Rows from block 3 of the fusion encoder of a small audio-text matching model, named by matrix and row number. Rows with one number within an expert belong to one neuron, the router's apart. Each number is 200 + 40 x the weight over its row's rms, rounded and kept within 0 to 999. All counts start at 0.
Before each expert's rows are labels from the 100 texts, of 14976, where the router gives the expert most weight on average: "fires on" is the input token at the peak. Only what is clearly more common there than usual is listed. The data: synthesised sound scenes: up to three everyday sounds over a background. In brackets: how many of the 100.
# router: slot weights (fusion_encoder.blocks.3.mlp.router.weight, 32x192), inputs 0-95
# up: expert up (fusion_encoder.blocks.3.mlp.up, 32x192x192), inputs 0-95
# down: expert down (fusion_encoder.blocks.3.mlp.down, 32x192x192, transposed), outputs 0-95

# expert 5
fires on: "<end>" (27)
router.5,270,191,185,229,232,164,264,168,189,266,236,179,130,203,142,176,145,206,219,234,222,297,216,155,237,229,237,144,227,189,196,209,149,237,234,187,217,256,218,124,206,224,214,184,267,140,139,238,284,179,230,102,238,176,209,206,172,215,234,197,167,175,214,213,262,227,220,213,194,232,196,225,190,107,130,287,212,139,178,211,210,218,226,230,170,240,167,210,236,215,252,147,183,186,175,276
up.4,153,191,226,209,216,236,143,230,216,214,219,209,234,177,194,240,225,220,168,148,148,170,218,206,270,184,224,218,189,243,205,176,254,155,200,139,175,182,173,231,248,143,194,249,194,249,246,281,154,292,160,251,191,206,190,262,199,219,203,170,228,131,187,182,136,149,170,176,207,166,228,240,242,241,224,160,149,225,215,236,207,141,215,141,144,173,271,166,154,215,201,234,177,216,234,145
down.4,192,196,206,167,271,227,131,181,183,163,194,255,238,154,194,202,230,148,194,196,135,192,213,216,181,233,222,188,221,181,193,175,242,148,179,163,191,191,235,267,220,120,209,218,220,206,268,216,133,155,177,208,185,239,215,183,258,256,107,198,200,227,221,144,253,211,184,235,248,252,234,272,247,262,309,111,216,278,233,237,195,182,252,242,143,166,235,191,143,191,166,203,164,181,176,237

# expert 9
fires on: "over" (45); "quiet" (11); "helicopter" (7)
router.9,244,213,142,228,194,242,208,184,255,242,167,201,218,227,151,104,222,213,257,218,267,210,208,150,250,197,223,184,228,179,194,170,184,246,231,185,204,203,234,200,138,211,244,234,298,194,124,138,227,235,202,151,264,179,198,214,209,160,225,208,238,223,207,211,226,209,171,175,203,221,154,233,207,145,197,265,172,123,152,207,225,252,160,160,184,264,139,200,246,200,271,199,171,219,139,247
up.1,212,217,217,184,170,204,193,192,181,186,223,209,284,202,231,273,203,142,190,194,148,161,158,287,168,212,233,184,142,238,196,242,266,145,172,167,193,204,212,279,263,202,184,216,138,246,226,215,190,182,197,292,210,231,184,195,245,198,166,180,181,214,137,172,192,198,180,206,185,205,195,228,172,271,248,114,238,232,195,225,191,170,249,216,216,156,242,171,241,203,140,194,233,192,175,129
down.1,144,182,200,155,253,177,238,193,177,271,198,169,178,184,202,216,174,267,218,125,264,179,87,177,211,209,176,207,225,165,251,196,286,219,192,280,129,148,241,243,190,256,86,245,132,183,160,249,227,188,158,214,198,194,260,243,201,166,229,204,262,204,215,160,169,175,291,255,202,176,202,217,216,182,179,190,176,84,222,247,192,195,258,168,129,186,244,287,188,174,268,193,193,258,174,228

# expert 8
fires on: "beeping" (11)
router.8,250,238,90,172,201,203,216,194,189,277,203,191,190,197,180,176,194,241,256,197,257,259,239,141,238,218,171,235,235,257,225,179,101,235,211,228,234,263,206,134,137,216,233,207,209,171,177,100,189,179,219,162,245,242,209,264,194,190,247,186,205,197,225,227,250,279,138,258,203,214,200,158,201,138,153,266,192,189,204,222,190,212,156,214,213,239,122,207,223,225,240,225,177,250,145,198
up.8,183,196,202,201,174,220,147,212,183,179,195,240,205,198,290,218,124,195,220,197,118,156,169,197,209,200,191,255,140,220,261,163,187,221,134,207,190,179,191,178,217,172,166,187,195,274,294,270,166,231,209,241,156,228,180,258,152,195,201,208,200,134,203,163,161,245,192,206,206,210,272,192,275,240,232,122,195,237,223,224,193,195,193,177,183,178,204,180,190,187,188,173,181,187,197,159
down.8,166,171,188,208,166,197,178,183,195,184,274,184,226,161,228,201,165,225,271,233,217,246,118,204,134,301,142,180,163,159,280,160,274,162,204,142,172,222,212,242,157,191,178,164,182,191,178,233,239,169,154,158,258,194,258,227,149,234,209,184,224,174,207,137,156,123,227,230,129,112,195,236,209,183,222,288,185,170,182,211,246,208,170,249,134,212,142,280,234,160,136,181,164,256,191,225

# expert 14
fires on: "over" (14); "beeping" (10)
router.14,242,157,173,200,206,232,216,183,209,256,248,189,177,207,158,179,255,162,172,166,265,278,225,150,222,185,177,194,225,253,153,159,148,222,258,184,189,275,243,187,162,186,251,184,247,171,176,167,242,216,256,149,221,194,224,164,153,229,242,167,179,132,175,249,274,230,175,195,220,229,191,188,133,82,151,264,238,148,130,161,223,255,162,197,159,269,98,251,238,180,216,182,201,192,181,198
up.1,120,218,250,247,206,217,198,261,196,189,166,221,166,182,198,274,170,151,183,162,185,216,132,266,203,166,153,171,192,217,172,223,162,138,129,174,224,193,221,201,167,194,134,181,230,240,186,243,113,198,181,241,147,261,167,196,255,207,129,261,225,241,172,141,206,149,189,177,184,185,182,190,204,281,235,136,184,195,242,183,206,238,243,166,172,120,169,177,199,213,209,233,154,215,203,110
down.1,231,118,204,202,129,181,134,199,256,187,269,159,177,186,158,143,236,153,196,138,136,236,289,214,140,190,204,226,212,215,193,202,167,210,211,242,224,246,156,187,177,248,218,159,247,154,116,212,168,236,250,124,176,230,194,115,173,183,233,168,187,179,175,146,239,276,228,237,223,188,165,130,157,160,199,221,254,138,199,216,223,163,177,240,180,262,185,203,171,157,223,163,224,217,247,206